config = dict(
    arch='resnet',
    model='self-supervised image encoder',
    dataset='rendered solids tumbling over patterned floors',
    train_examples=97500,
    image_size=32,
    crop_scale_min=0.3,
    horizontal_flip=True,
    color_jitter=0.4,
    method='simsiam',
    norm='batchnorm',
    hidden_act='mish',
    padding_mode='replicate',
    depths=[5, 5, 5],
    kernel_size=3,
    stem='deep',
    avg_pool_shortcut=True,
    widths=[80, 112, 176],
    projector_hidden=1024,
    projector_out=256,
    projector_hidden_layers=2,
    init='trunc_normal_002',
    residual_init='scaled_by_depth',
    optimizer='soap',
    beta2=0.99,
    learning_rate=0.0012,
    beta1=0.95,
    shampoo_beta=0.99,
    eps=1e-08,
    precondition_frequency=20,
    max_precond_dim=512,
    merge_dims=False,
    one_sided=False,
    adamw_lr_other_params=0.0016,
    max_grad_norm=1.0,
    adaptive_grad_clip=0.1,
    cautious_weight_decay=True,
    ema_decay=0.995,
    max_steps=7300,
    batch_size=128,
    epochs=9.6,
    lr_schedule='wsd',
    decay_fraction=0.3,
    final_lr_fraction=0.01,
    warmup_steps=210,
    weight_decay=0.4,
    adamw_weight_decay_other_params=0.01,
)
Rows from block 9 of a small self-supervised image encoder, named by matrix and row number. Rows with one number belong to one channel. Each number is 50 + 12 x the weight over its row's rms, rounded and kept within 0 to 99. All counts start at 0.
After each channel's rows are labels from the 100 images, of 14976, where the channel reaches its highest value: "colour at peak" is the nearest of a few named colours to the mean colour under the peak; "responds to" is what is common among them. Only what is clearly more common there than usual is listed. The data: rendered solids tumbling over patterned floors.
# convs0: first 3x3 conv (model.blocks.9.convs.0.weight, 112x112x3x3, each kernel summed), inputs 56-111
# convs1: second 3x3 conv (model.blocks.9.convs.1.weight, 112x112x3x3, transposed, each kernel summed), outputs 56-111

convs0.20:56 41 33 66 51 32 59 32 56 66 51 42 71 37 50 39 51 35 42 63 62 36 61 55 58 30 33 68 42 61 38 41 35 42 37 31 51 53 62 46 31 27 37 55 21 64 65 44 38 51 50 42 58 40 38 22
convs1.20:59 46 73 57 34 44 50 50 46 61 55 45 48 63 43 52 67 58 46 36 43 58 37 54 21 53 52 34 44 49 39 25 43 37 59 45 59 41 27 54 53 63 39 72 37 41 41 43 50 49 71 60 72 70 51 74
colour at peak: pink
responds to: black object

convs0.50:46 70 45 52 50 50 53 43 51 36 27 59 44 71 52 41 49 42 57 58 46 61 63 42 51 47 49 62 45 45 58 46 55 55 50 58 53 54 28 39 50 64 48 48 58 37 34 32 46 30 62 61 58 32 28 53
convs1.50:49 37 41 58 54 41 50 59 86 41 58 62 40 55 38 64 53 54 27 65 42 63 80 67 44 30 55 47 47 38 46 39 24 41 52 45 40 43 45 48 69 20 40 36 29 60 55 65 59 62 52 57 44 57 71 54
colour at peak: white
responds to: white object; its colour: white

convs0.13:27 51 43 60 25 54 72 50 68 35 45 49 46 42 44 57 46 50 71 63 47 43 42 54 52 37 48 72 49 52 55 49 41 44 65 48 39 62 43 45 24 29 20 49 64 42 44 45 55 58 55 47 55 40 56 53
convs1.13:47 35 44 55 61 41 40 49 47 49 70 43 61 31 47 32 47 50 57 63 56 84 75 58 59 67 49 59 56 48 58 46 36 53 61 61 55 68 39 58 68 58 41 54 35 62 41 46 37 69 54 53 52 45 45 58
colour at peak: white
responds to: white object; count: four; its colour: white

convs0.54:77 49 32 52 55 55 48 63 44 31 43 59 65 59 47 50 50 40 45 70 51 27 43 63 53 50 65 57 26 45 29 42 48 38 71 44 42 18 30 30 67 49 55 32 47 58 44 40 56 58 58 52 54 39 34 41
convs1.54:54 52 55 48 55 71 67 49 57 65 56 67 57 33 47 66 67 46 43 73 52 70 64 34 79 42 40 52 41 45 52 61 57 46 52 61 72 61 62 02 54 77 68 53 48 54 55 54 46 50 45 62 33 59 43 25
colour at peak: brown; black
responds to: count: four; white object

convs0.6:25 20 43 47 39 60 58 38 65 44 48 40 60 45 42 61 42 39 47 58 56 31 80 50 60 57 65 46 62 41 31 40 39 51 72 48 41 35 34 43 76 58 43 51 33 49 52 39 66 41 59 45 44 38 49 32
convs1.6:63 49 41 74 58 29 21 34 39 56 64 54 53 46 53 57 70 36 45 58 34 67 46 60 40 75 53 48 44 36 41 49 51 41 52 45 59 53 32 51 10 53 64 55 44 41 51 54 34 51 50 44 65 35 35 52
colour at peak: black
responds to: black object; its colour: black

convs0.40:42 28 56 65 42 27 74 73 60 52 63 60 50 51 60 49 48 46 71 36 73 38 49 49 44 60 38 47 39 48 22 46 44 42 47 57 47 52 65 51 58 46 55 56 60 58 57 51 39 60 58 47 40 32 55 52
convs1.40:49 39 49 46 48 53 39 70 53 52 33 38 69 36 55 45 50 46 38 55 47 76 50 50 70 72 46 32 39 78 49 52 64 56 47 47 64 75 50 30 28 66 44 47 56 39 40 52 58 46 30 58 65 61 60 58
colour at peak: white
responds to: white object; dodecahedron; its colour: white

convs0.64:40 45 55 60 44 46 70 58 50 66 39 27 43 59 84 67 70 31 40 43 42 59 53 42 41 50 52 37 65 29 32 61 60 41 54 47 54 73 59 64 48 62 40 63 68 48 16 53 51 41 34 42 41 42 56 59
convs1.64:21 44 52 40 64 31 57 50 53 39 45 34 48 38 31 51 48 37 50 56 39 53 54 66 43 40 46 58 52 33 49 40 32 59 46 32 42 44 60 59 54 38 51 46 67 49 66 45 66 70 49 30 68 60 25 51
colour at peak: pink; white
responds to: white object; its colour: white

convs0.31:68 31 50 52 39 45 51 60 58 64 43 49 41 43 57 21 43 60 49 36 55 35 43 29 59 57 50 46 45 41 45 44 40 53 53 35 57 68 46 47 37 34 38 50 69 47 82 48 39 59 62 48 53 56 68 47
convs1.31:43 42 59 31 51 56 54 56 41 25 40 48 74 49 49 63 57 54 44 50 32 57 63 51 64 51 34 41 59 52 61 53 49 31 49 28 63 35 62 47 64 78 50 48 56 56 41 51 60 52 57 48 57 45 47 87
colour at peak: white
responds to: white object

convs0.71:43 27 65 43 57 52 48 35 50 45 48 31 69 47 45 52 59 26 49 55 62 44 26 59 38 47 51 36 32 52 42 51 62 41 53 12 55 64 42 42 49 57 37 51 65 62 54 29 52 43 53 47 47 35 28 61
convs1.71:58 55 41 36 41 45 50 37 57 40 42 64 56 54 58 72 44 45 59 37 59 61 61 27 69 63 47 57 62 54 33 32 43 37 62 55 43 22 62 53 28 50 40 41 48 53 54 40 45 46 43 46 47 43 25 41
colour at peak: white; pink
responds to: its colour: black

convs0.72:74 47 34 57 47 45 47 63 35 58 56 55 66 53 62 57 60 46 60 52 47 41 48 57 63 87 50 48 56 45 57 42 51 60 58 43 40 38 41 48 37 74 46 39 51 47 53 54 46 41 49 24 20 53 47 59
convs1.72:57 55 42 69 39 73 50 48 42 35 58 35 32 68 43 54 63 40 61 35 51 52 27 36 51 50 55 57 49 40 51 52 58 52 48 40 69 43 63 37 37 73 48 62 39 81 53 44 47 52 70 60 41 53 41 41
colour at peak: brown
responds to: sphere; cube frame

convs0.37:64 48 45 55 58 25 60 63 57 43 41 54 47 27 52 51 37 58 59 49 23 55 26 48 61 26 32 56 68 46 45 42 31 50 43 51 52 53 62 40 53 27 47 52 43 53 45 57 55 58 38 55 46 44 61 80
convs1.37:47 51 39 60 39 31 48 74 54 38 42 42 38 35 49 54 62 48 48 48 45 49 34 51 48 56 48 73 36 48 50 41 62 63 28 49 46 42 50 34 36 58 49 38 54 48 54 55 50 76 67 69 38 68 51 27
colour at peak: white
responds to: white object; its colour: white

convs0.19:65 40 40 41 49 66 57 47 48 42 43 26 65 65 58 75 45 49 29 30 30 55 67 49 54 44 58 58 56 62 44 61 40 57 56 45 75 38 67 47 62 69 72 38 47 47 64 44 64 73 43 62 48 31 54 55
convs1.19:58 42 37 51 44 42 57 62 63 41 37 60 48 56 47 42 74 56 54 47 50 40 52 41 63 18 31 71 66 47 57 50 50 59 56 47 36 43 38 48 52 44 52 58 34 45 51 61 63 57 67 31 30 52 53 42
colour at peak: black
responds to: light from behind the scene; black object; its colour: black

convs0.100:36 42 47 46 51 55 30 61 55 30 26 61 39 61 40 54 32 64 37 36 54 62 52 47 39 53 65 38 60 37 67 46 39 53 51 46 67 61 46 54 42 53 60 49 17 66 43 41 51 69 35 50 37 44 59 58
convs1.100:45 48 56 25 46 49 69 47 63 44 45 43 58 53 59 65 50 47 67 46 29 60 52 36 64 50 43 50 41 66 36 40 60 44 42 57 43 39 52 61 59 71 17 80 13 56 34 46 36 57 60 38 62 38 38 28
colour at peak: brown
responds to: white object

convs0.0:39 39 59 56 84 62 65 58 57 73 54 60 48 47 45 40 49 43 70 53 73 71 28 60 37 53 30 61 28 39 44 43 59 59 58 53 47 40 56 27 53 62 54 28 72 45 70 54 33 69 52 51 54 49 54 53
convs1.0:78 44 40 51 53 50 44 50 53 62 47 40 57 55 46 60 34 50 41 52 45 47 57 37 33 36 67 39 15 53 37 59 30 46 45 34 64 70 58 47 42 47 57 43 51 44 60 46 44 51 47 19 58 30 57 49
colour at peak: white
responds to: white object; its colour: white

convs0.27:41 62 39 54 71 54 55 66 40 40 49 32 57 55 47 41 44 32 47 35 36 57 59 45 47 45 63 28 44 64 34 49 56 55 46 67 45 27 57 54 50 41 49 61 43 45 47 55 55 44 65 46 31 58 33 53
convs1.27:66 50 56 58 44 38 44 49 59 54 63 70 66 44 51 43 63 64 51 37 43 58 50 45 61 80 45 35 43 61 70 51 59 54 39 52 32 32 63 46 60 50 45 33 65 50 49 57 39 39 42 64 48 36 68 53
colour at peak: brown; black
responds to: egg

convs0.74:53 49 54 50 62 37 50 54 56 89 47 44 63 31 45 61 41 46 55 45 40 35 41 39 59 58 69 28 46 39 24 43 55 45 56 36 55 29 40 71 45 44 63 43 58 63 59 50 46 67 52 56 49 66 58 59
convs1.74:35 38 71 81 45 48 63 61 38 42 50 65 30 60 45 45 60 38 46 39 42 68 38 76 60 27 56 58 39 54 34 50 62 49 38 49 28 53 64 67 68 46 41 64 36 64 61 60 48 55 39 37 38 45 53 46
colour at peak: brown
responds to: white object; count: four; its colour: white

convs0.86:72 47 55 48 69 31 61 63 61 30 39 60 48 45 57 51 46 48 44 55 59 31 44 61 45 58 55 62 55 61 53 30 15 57 43 32 54 67 57 45 46 38 54 57 61 67 51 47 47 53 35 65 28 28 60 33
convs1.86:33 55 61 46 49 29 81 68 37 46 64 66 53 46 59 44 74 56 45 35 17 54 56 49 55 45 50 37 46 58 42 63 42 45 53 58 51 25 53 50 64 51 33 60 53 50 29 56 66 47 51 54 53 60 63 57
colour at peak: white
responds to: white object; its colour: white; dodecahedron

convs0.28:41 42 32 43 49 63 45 41 49 52 33 45 55 56 40 52 53 47 40 85 53 58 49 50 67 56 41 66 54 54 62 52 37 48 45 63 51 54 70 53 42 33 42 56 56 38 48 59 65 87 68 56 63 36 37 37
convs1.28:52 55 67 44 45 75 46 39 47 48 75 56 30 46 77 56 64 76 67 50 66 60 50 40 32 62 58 50 60 36 28 45 54 47 63 63 58 23 57 66 50 40 41 50 62 52 32 56 47 39 45 44 24 53 61 50
colour at peak: white; pink
responds to: white object